{"downsampling_factor": 8, "encoder_arch": "resnet", "latent_channels": 16, "decoder_norm": "groupnorm", "optimizer": "muon", "muon_scale": "match_rms_adamw", "weight_decay": 0.4}
Rows from block 8 of the encoder of a small image VQ-VAE, named by matrix and row number. Rows with one number belong to one channel. Each number is 500 + 40 x the weight over its row's rms, rounded and kept within 0 to 999. All counts start at 0. Numbers have three digits each.
Before each channel's rows are labels from the 100 images, of 14976, where the channel reaches its highest value: "responds to" is what is common among them. Only what is clearly more common there than usual is listed. The data: flat shapes of many kinds, plain or patterned, on busy backdrops.
# convs0: first 3x3 conv (encoder.blocks.8.convs.0.weight, 96x96x3x3, each kernel summed), inputs 0-95
# convs1: second 3x3 conv (encoder.blocks.8.convs.1.weight, 96x96x3x3, transposed, each kernel summed), outputs 0-95

responds to: red shape
convs0.31:488536475431483447525558581495516488481565555497515518446481504607483469530508557476480482453510568464606573549540454518488511491547513444509521475478480505488557511556473546526572515521510505486515512460442496471504471496507530457492432453581486552482514420429569530492477526537529507489
convs1.31:522468489559490460489460454434478524540449525512477515557529440411521449464492546479492477502490476459453481540533527538498513559502574583478474460538400491542491515513448443531500511536485559489470463581559506558495457482465507430477583522499551504494519560448580477543507499456496458508

responds to: white shape
convs0.22:510510532542472445482541443438546581499434496494503603536549514528538435466474493491522529539490485544529458549515516536505535591525459474482539483546440477524468523509520495485507510559546460524407545546512563526489543509483553523534620493547470504525488482459466567509473456529442508521
convs1.22:531456520545577472476538483449513610429488490431524470501492532492398503477509501546438474475428513498528502442477463503527524529497539518528587499446543440470527465579517557425507466490534605488513479518582448482550469464541464475515509525490515454475487480539476488483528454502501506509

responds to: white shape
convs0.43:564498473466579480480456434473504502485475519523530547514455600522500482494532520383518517479488512458543530465468484494517513476532521496486542515554590511467511552508565489551495542628456520621531555489530573507519478499509535469560515467514467464517501462503528478503473472512501557541
convs1.43:529538521469574421484507539489480572445501492523542445530489522537425471483537494558489475479454566498535540419466487522435513554503479528518497486497426497558485498495564503456544484467641537529509534411551474506533484460539485532489462500517465548475485552573461465540497516462500525491

responds to: red shape; count: five
convs0.17:515589514483459458523430451517515498493518562430503524460481493518517504462545502488435416572498516436485518433463485473556432489473538526539505460461539510538496510441459483485455425527538476530547548513562494540529502469570486485466544567514456464596501452550532542498472446543469530469
convs1.17:565431467464544463421609466496493542535467499529504473523550510421448567490545492453518461447457470548513518557516517541558442512488476520481524552553539510535508467419492483526508434489508487518497481531509461502532442457519470547557442473474484526494536465565513448445466422496529558476

responds to: white shape
convs0.41:440462531486482485516519488539494426500509427544541502575478511484481540519568469486524508520461514465491476510451458479482449551481499546541491510560608485508470538504561547492433511595530512498497534452484428495515532494453481527557585434559464501504523482421486601531477520515537522554
convs1.41:517483468490530459525506483495488594469513515467541491499468519531458482528516504528512493371493554473535522414445461496396516540477523501506499498487504506468516500553565486462613496444676558483511518439506495490483485517521501530494503478491494558508455541539474496472500505529479537521

responds to: yellow shape
convs0.36:487531492502538456547488462473477533489588532476417510529506535504423515455514449515512499434503541461501505530514458484485508503516469539501452512544499491547455547472547497526532483532475435510515479458546550502538518487441438357506527484542525478532542476541536619400542500529452489466
convs1.36:504467488525513485413509440443571523497486540465571466496529529511438501493514443494548531446476524537543493486478490515517510593494541572554591454495575537440480498448517491495584501519514463471417540545510560529537450468474517525450477470463470485511534505460581492510543542581525502496

responds to: blue shape
convs0.55:532489461505512495526489497505487525570517515488470491479529510555456447520522510488447491470463540504505503504427499574539508480519545456451531480491501498534488463490474460518524566509521515495471504509494279541508505461512516669529474505513511504548480493513498478542476473534453502493
convs1.55:509464531480484532489502494512473536548488541477394583453534498520514452502565487459575474468518505452484462466463513351497482480514563507474521542477540487441507502531493460492463369507488546462505499488529500464520527470536490415515515495485508498483485486458507480621532477508478553525

responds to: green shape
convs0.95:495531527519570471442602435522519506445446536496463454481477497501469481485485533499525513606499553508534406485462482480497470492538500450403473384518461494512518399493543510520582519497484544551508509497537415509525457436452507466474508504468535490478522494467563532506487500520508510515
convs1.95:554420494567494502484462495526508495535525507548454567529497500507569498551497525458573510607496410435389413478464542458510589494483559548579473517492523464515522495465493483511472463509473541450479527544512498503540509464419499463531492512477531447503512508460459490495437488529514504509

responds to: teal shape; blue shape
convs0.72:486444531465505506503538553503478496545569436427503529516475569544515524522528517531527475581378531514523497462430536465464527542493520507431524514498440478473534502525510561460491472509590433484503584462452522540460517463446532564458489548475537490540466425484507523500532474492449537524
convs1.72:505535462494479495461521474525464485559497500571483565483551511505552562497461499477528495515524463437457481492528501476516471530460568508522491595492528523473503504500468439577513417553432455482492461510435485467497498473491478520440496478459476522497483474419509447361557478516608532473

responds to: white shape; its colour: white
convs0.57:525489487542454486567507441566438398466545493493492512506498435551511464507511491558481522448529540493533520473541472473534498528507418436495438520434532462571557518448429518575557443476485506388548499525464464524482542510492521450514573533526493525480455482480539515513467465505512485454
convs1.57:535527497504631430479482463472558571473506504484556475447503486457516516489476491540484469493484501450504470500542453554468538475506485513515562530511496439525542498533481571488570548485542458476495517408564463487499545508467431415508511505533601531528505577499479439462536451490553489506

responds to: green shape; its colour: green
convs0.71:508576536427483501524479496533546472411549541488491508499420530504482482526546531494468440525541522455438471468474478549533475507522527426464505544445528518507463546418441515506502473475551530529532518453496395518470502537471495525485507463493491568551461425423507486409462480569541508487
convs1.71:526415483496533531440549509468562504539424506518469449535543468417455483494488556493441426527428484457469504540505474469529481571494473535534568466551438471540507542458490507501508524513465534456511452599497548531497473527564495426507481537484507457573524486467482469526489465483426518441

responds to: blue shape; count: five
convs0.65:553485410487544512541484514484432497525524573474445513559516489474472477535525506472456488561469535502498518476440508529534518485479519540431496595491468555512490503502474428467480462482494460471479537484534486539509517458498552654535498500485517541514484498507544556594516450606466479485
convs1.65:507435572445474525518508491529441479557511493520497542385503569488491427506520463483515522474534464437483516458469486466492422478478483558427518451472530412474487501523526465510478412517472542436500549532553495479551524534519544461518488475508544495460470517423530487524576544504451564459

responds to: blue shape
convs0.46:465471481494438494480552505565499464499483462480574524487458509485528416478430445515485529558471532516463463469437505437510499514530521459481483483480489482464498523508473639493507429497578535368506504497531449482491490484571523556468510435492458480442468439450454497522507542488516499487
convs1.46:453547501456524466513496444461487551437496514488453501480511475576481465490424490493486497546525522521495540459521439546455521484515457480510575514461468496515507491526470408498546478495504518515531468586485458508517591483467492565529521441368477537564490512483484487482580487421581460486

responds to: green shape; its colour: green
convs0.1:514544491517555535496520436525532568456490476532503446456527524506386434521482547484513505532546564490530435465458523436516485501451426523394510463470481498478547472491467514508577586493531500551513441457541461503477460483536533436527525490514475491420524539473563545513505506472483512437
convs1.1:530455502490486535458469553465518468562468489509461493497418499506596565503539463400580460472554486420494438475522507514497501506520506521549438527546520518513511477482477431562537453530479544499528486497536502497508419491494479510560475462463444466563553596482476489411484546479497520522

responds to: red shape; orange shape; count: five
convs0.34:502496513478541490498527477521491491540507658469567512558520538464544453507499515444483481533475587508517494519528500500498507487523514642532490485521496505487552485534498494508491563474586495446473524483534590442473501489454523406517488478569498460492471464485519526470520439503428519538
convs1.34:539501615498449535455478511500457498505416511524576538398515507541489474489497516499542559458536446513477506505430467523564468463480504573514495522505441521415516507514543445524483435534470460437517502552498581490506440483465537543543490478505481531497524534461540504469558563497545502567

responds to: blue shape; its colour: blue
convs0.37:458489476500518424456433447462606449450536477477518486515486474413502446472475521482495512406536587471541501521493501466511542492505507450518472440530517528494533474464523596462499552580535426570521516482491451543492513505462518461521559547494511486480509493510472494491410453505439523537
convs1.37:479510453535510466443545566486562588477451509569535497461540473497489440525537553601462514482469519423509467488476485532449544534546458497541514463482453493536497526519517526405508475495593547513477490480526399459466502522462497461478461472495505457481503460488556496539488499413537515566

responds to: blue shape; teal shape; yellow shape
convs0.69:554531555498505550466523507449473491467509508546519470522526500524469528531509562478387535444411520559476496501453506520494498517457584584462563480481519589543470452524481471512478545466509520488469514502550496521507448453556537595507491499503572529494482507498523515577547428526414522505
convs1.69:523529505525498508518475507483445467413548552487459497462518494468534450479524476461514465544514542471522540496516525497495492526496496535602518452504550534462479496483504481518447420529497504515495493530399636476518476531553427543456444449559513484502491540531509444639509517492466514487

responds to: blue shape; its colour: blue
convs0.40:504486505502543509450511452458441452431494449504502477502553466457502502485502434499502502474466548507482462518516509437516498586412465492451562515486532459492537498533487567489463484485472499428465481502536489506513480516428471425486553504611486528501504533517486469574455570638455480481
convs1.40:488495473465502507563496547439414512436536409525543435506528552447511519504546509507473502490473440557524542469505502585484541444542506477508512529479493476433478460533494546476551496385526484506582501459526500543480519509489514571556544493553503500497482488546496535524532495381538496447

responds to: black shape; its colour: black
convs0.25:515496477473545427519521583488494500511479498434438513495494527523544403529504584496481482468518517516493498604503466498502486492490515406473497459473450503504460515529490510413502497515531498465491541477434467485493527448474472433505435539524476564437529486658478501502532492500488509432
convs1.25:439490525488486482437504484506474466537475486554579493505425475572528501468535474509499500521517515539498503569518411480512453511453487496497527509413473498512466479501542510445491507453490519494508560543456469617505500427496474488431513547475652475526528493539436489462531480540525560470

responds to: white shape
convs0.35:424457492497525471531529463628511412471510477512542397497502519544528434472544548516491477480503560488526581519503503483496492542553453495518546465550540535503540473496551492512561503527503533568624546486519434473467544464512539484516554526561558464504496492498483494478473506543478523494
convs1.35:538481474488562452503538491437481549432467430445521490466487554550478554513530505541508498449460534428530510472456435526399491508533445495485546512479514472502465488595558547461603490490610551520547535419521477461521547546462489480512502504521520544544486542526471518483508516493497500493

responds to: green shape; its colour: green
convs0.30:506422497495549551562463456529487491495438473525475495465542518496440468525448525510473501367518638528533479514440521468482475526499561465482490456523494532454522408513484515496506529529550445477494507464515415477466522469554503453486491523537501499442472552447478455431494461507450517483
convs1.30:561548489540457513484454483490542505499530515523417517495446527504511571541536473477547476485491350484473432535540529466526465520480531539516466525503521544518545475519492467484546483559508537505549432447517558508502429534437458502492489492482528516629516536415458492479510494471461450498

responds to: black shape; its colour: black
convs0.82:510404563511488477489510440521514462490549474521533463566494492547460474490520510521541526533400544495576437551518516448489495484471561528457550492496459508501548565532472455486551619511508497505598503479481432452507451453502512434509497443548487472505451514491517492425488431516504522495
convs1.82:455550510552503495547456595494462520491484514521511509504427521492514477483525483476504494582477433486532544534499481477508526470483556493584530488459496526446446485483601537477496501521497448502474492550536499497553562478522514491488517600502622572459534498499521446518571497388521495517

responds to: black shape; its colour: black
convs0.42:582468459556511547546553546531548493510461440562547524469536539554545461533460539517538557555490532530546471539506486509524478517464488523560473549471534458482491486571487455637549465500491537445502493540499556473513495532506550568503469514532445441507499517451505500479502564508572556481
convs1.42:421490530532498527536365514477422562524518469488440508512527496497554470473507553526502408482504472499505542449492455480514514521504573480477518517428531483488514517459530490622528505471489550504523514512502518505552578498505555532484566475486522537484443556569453432499547545463488474485

responds to: white shape; its colour: white
convs0.67:512487496450485605561523507504506435482431433536500522528496525513500445468498494519549477548489461544491527499494568453495489518499507479517549592475494515484447513441452489507491476511520618516537555536599475503514489524473498513500556507527430486605473548433535516413510494546479488546
convs1.67:555474463568567501444528462510521523498581419417456482486501532464470506553481517500502465502489558542544534470497549462469540504508461536529513421452494449455503556440525449613496504529493497431510481502539503545480526552573504545512546493507491486423452513507461472514536589457529483486

responds to: black shape; yellow shape
convs0.6:493518464557513521499489523477493488462512566540449479522542511577491464492558553508488521484490543535533486501479531556512514538533387509462509392505510485527499510520525487542486560506493530535500532486518275530548513465513487476528482546497529538497533510478485513479544542469511509526
convs1.6:475466606478514503527488577475501485556529596455506517481483496543491456505557529538475442502483490468433501467457530417419509497461495401462481549431468494567454510510558565482469521486519560495512483497529514519499499493532460438477558515455602471541496543477454511469498454465490534504

responds to: teal shape; white shape
convs0.85:497468327455520507484457489508494460475627476534524515426506522525484421531479498527540533502451573471490457492480544405503481560452515483512497476504520500552533556506481490536494455488580493507528490448552448521486474512487504458493519456526511412532528477500499516524546535519478517533
convs1.85:496527438541520515503497470489496537507473443461492469454571541480505472483489455443511483469471400410538562477513449563513535518497550508473505517469473571464503515487562526502531498515414524466489502585563418480471480483494490520483502550557541504506512407463491516559507552426575486564

responds to: pink shape
convs0.56:563412502463529498585490481475558475472470564545490517458544552531486452519474560539419508390490534527531475487476493486500460541501489516509580463534429551463461450460461544536523420554502495466479493493494509519519450508584535463508545518533492485601475511465464510484506453509514529452
convs1.56:510455501518532512474557499490507511493475464510430567511539440452463475586486530468538477428566462481492409462525579457478482510528525529467448523530515495472471546502490444575534437510462496568530493423417513419479469439473463421561499498481546486533520478502490552486469458489450485503

responds to: blue shape
convs0.52:430484477487475471523488456505530513480486498509477552505461495532529525528567446475461460502501506463462455498445462467493448476467585491547556625438540528483512477447471514495524498502476454458539467521511499483522498480447461349517444532473477520504493479466528444527475408599492511494
convs1.52:452508486471510522516471509505510508550514473547449571523512473506513504476512525482542493476556487437466467490502534418499513532452538403415462700454546518490515487484429462536441411509483503473471514474495487454483473499518504456482543492452491484462484499480513491458438474537520521517

responds to: pink shape; count: five; cross
convs0.10:550494595492491437425504567476461521493530521547483482510493454531434560519496573478449495514561464527549522536539459532484497511525577532417481494496440529510493526490488462443483488445457552478505508444535473523590473484538473509503484481473510505540511492630427513451512531540512461443
convs1.10:457473522503488483505506446461488474524550498531536434476491515528579519442470453540450452587485528503531510532460534502493473497544453479511561474411537494405501488588606535466521497543516573528543520544463510543521513541525460495478478488550567508489515505571512536490432516493510569429

responds to: yellow shape; its colour: yellow
convs0.19:539502404485485513530491508511461495476535498512457486432528487493493545504495479536526518508454503514499469498509514498500490544515504537586543569527504494503509489495525489494514519494458520489522496505473679483504488512497513465559479506588495498476491485457567498313517445485470483571
convs1.19:482514490548471554502488537504481458483492457485478507525516593525558568523443495459575492425545442512485530497549488537498478463515585583548455396551463556480512513468528473572541512539483503512483480479520471469469520454473537541515482426580508544469458448452553497538574508526503489528

responds to: white shape
convs0.60:518490475540414479575489469586515464506504515557547511512465524485476462552530519571490537484513510466482479521428519504552459525535504434519478535455590456581530551510460512530468493460495576409550513432466479464509568542472512484447579465534528501507467451495482574517482502552513541501
convs1.60:503495507503617434499494522437488629537483469480503503472488521507503475502475470553534456508383537440508521489456476531465532500496486482501617512512525441503478497566471573497561491476549485454489526525553478539571513550476428479484503521511570483489509575520526471459513472482506481473

responds to: orange shape
convs0.21:487532559549544519484465510485456488584519517522539496514531536503554518541500468516523476534508508526517544616519496498459534490509503545595485537536482540487443500548500544450481554490588493428504535484525582475541508498469529395506428517593476504496510479563480520470523477489432536573
convs1.21:461489545504442517490530507503483441481489582536532550467503498554501431458475444429570488498556433478535515489485431531528474491445564568534477487461502493370547486545536430547513474527450517450488495530417547503519482498513491483454507525488524520503459442540534482541573537528492553518

responds to: green shape; its colour: green
convs0.47:532473448460496494571525505494482518424551508486481496445505526522456476500485523461533466466511482443476501459557433479520440493444410568545496444437491473504490511421470528519528465525460469494533500461569550499449485481378516406482436463515468473507522437544557498434469471509505533513
convs1.47:508474483526497473434493482478526501551455453453498491514549463498479497540523512372495471480538505484491496487448471543551455520511553511487486547613479514484499515497348473499501479515495520493465522544507474493505522467582517455545519500527356445485538489508523496474566515556500469535

responds to: blue shape
convs0.89:556515502476473492575482488552508415535532448494440518520497473516527478467498469573487480581502652586482472517561523502487527506499499546428486484482472491441405523521523500523485484459487505443562533497456445550486490489530467585523494521515474500527478492540522559448564489505540519529
convs1.89:505476485504518443458453536539544479495516493568478510514560581531505540490445465499522411515501458466443512452503547490444446562428541440458525513480524524478476432534521463531504497515512543497465476547406565436522534513509472579520540548497607482527502458512424481457542487463494530514

responds to: red shape
convs0.63:466477520551562497446558480576492561449523439551496503528495530470402524488491459466547506513473443478519412468451513542482477460486552564517532522521518442480577509498522501542484416450466500466500487498595441500509500479428530448493457505513495481556498582552461520456550479510502509556
convs1.63:483505461490447470552481521540478491502560527478473490515498550488474474569522488515516497403553548501550531419466530465442469480470532441545493466506475537461518502461631488538506495451548501490464519504543549516470467510593569487470503548524513540450518519596485509476557563544568530528

responds to: black shape; its colour: black
convs0.94:476520491520515463572565458441548479524491522518533500489516523550534486537534501505513497559514490502623508522533488558485506547512529493529508501507520466517496553480507493519564482505463332472509560443463557491583540522473522539492501550536501491535516475497561597506468533489416523543
convs1.94:509480519482547439478511482465492567494504428556472504495470583513475523446494562536483418525478470390533452471463523526441494517533472577490516494487584507473587526527513486514559475510550546500474499596583435467520527497495470541501506459495490462496493525500537505456566573456523467520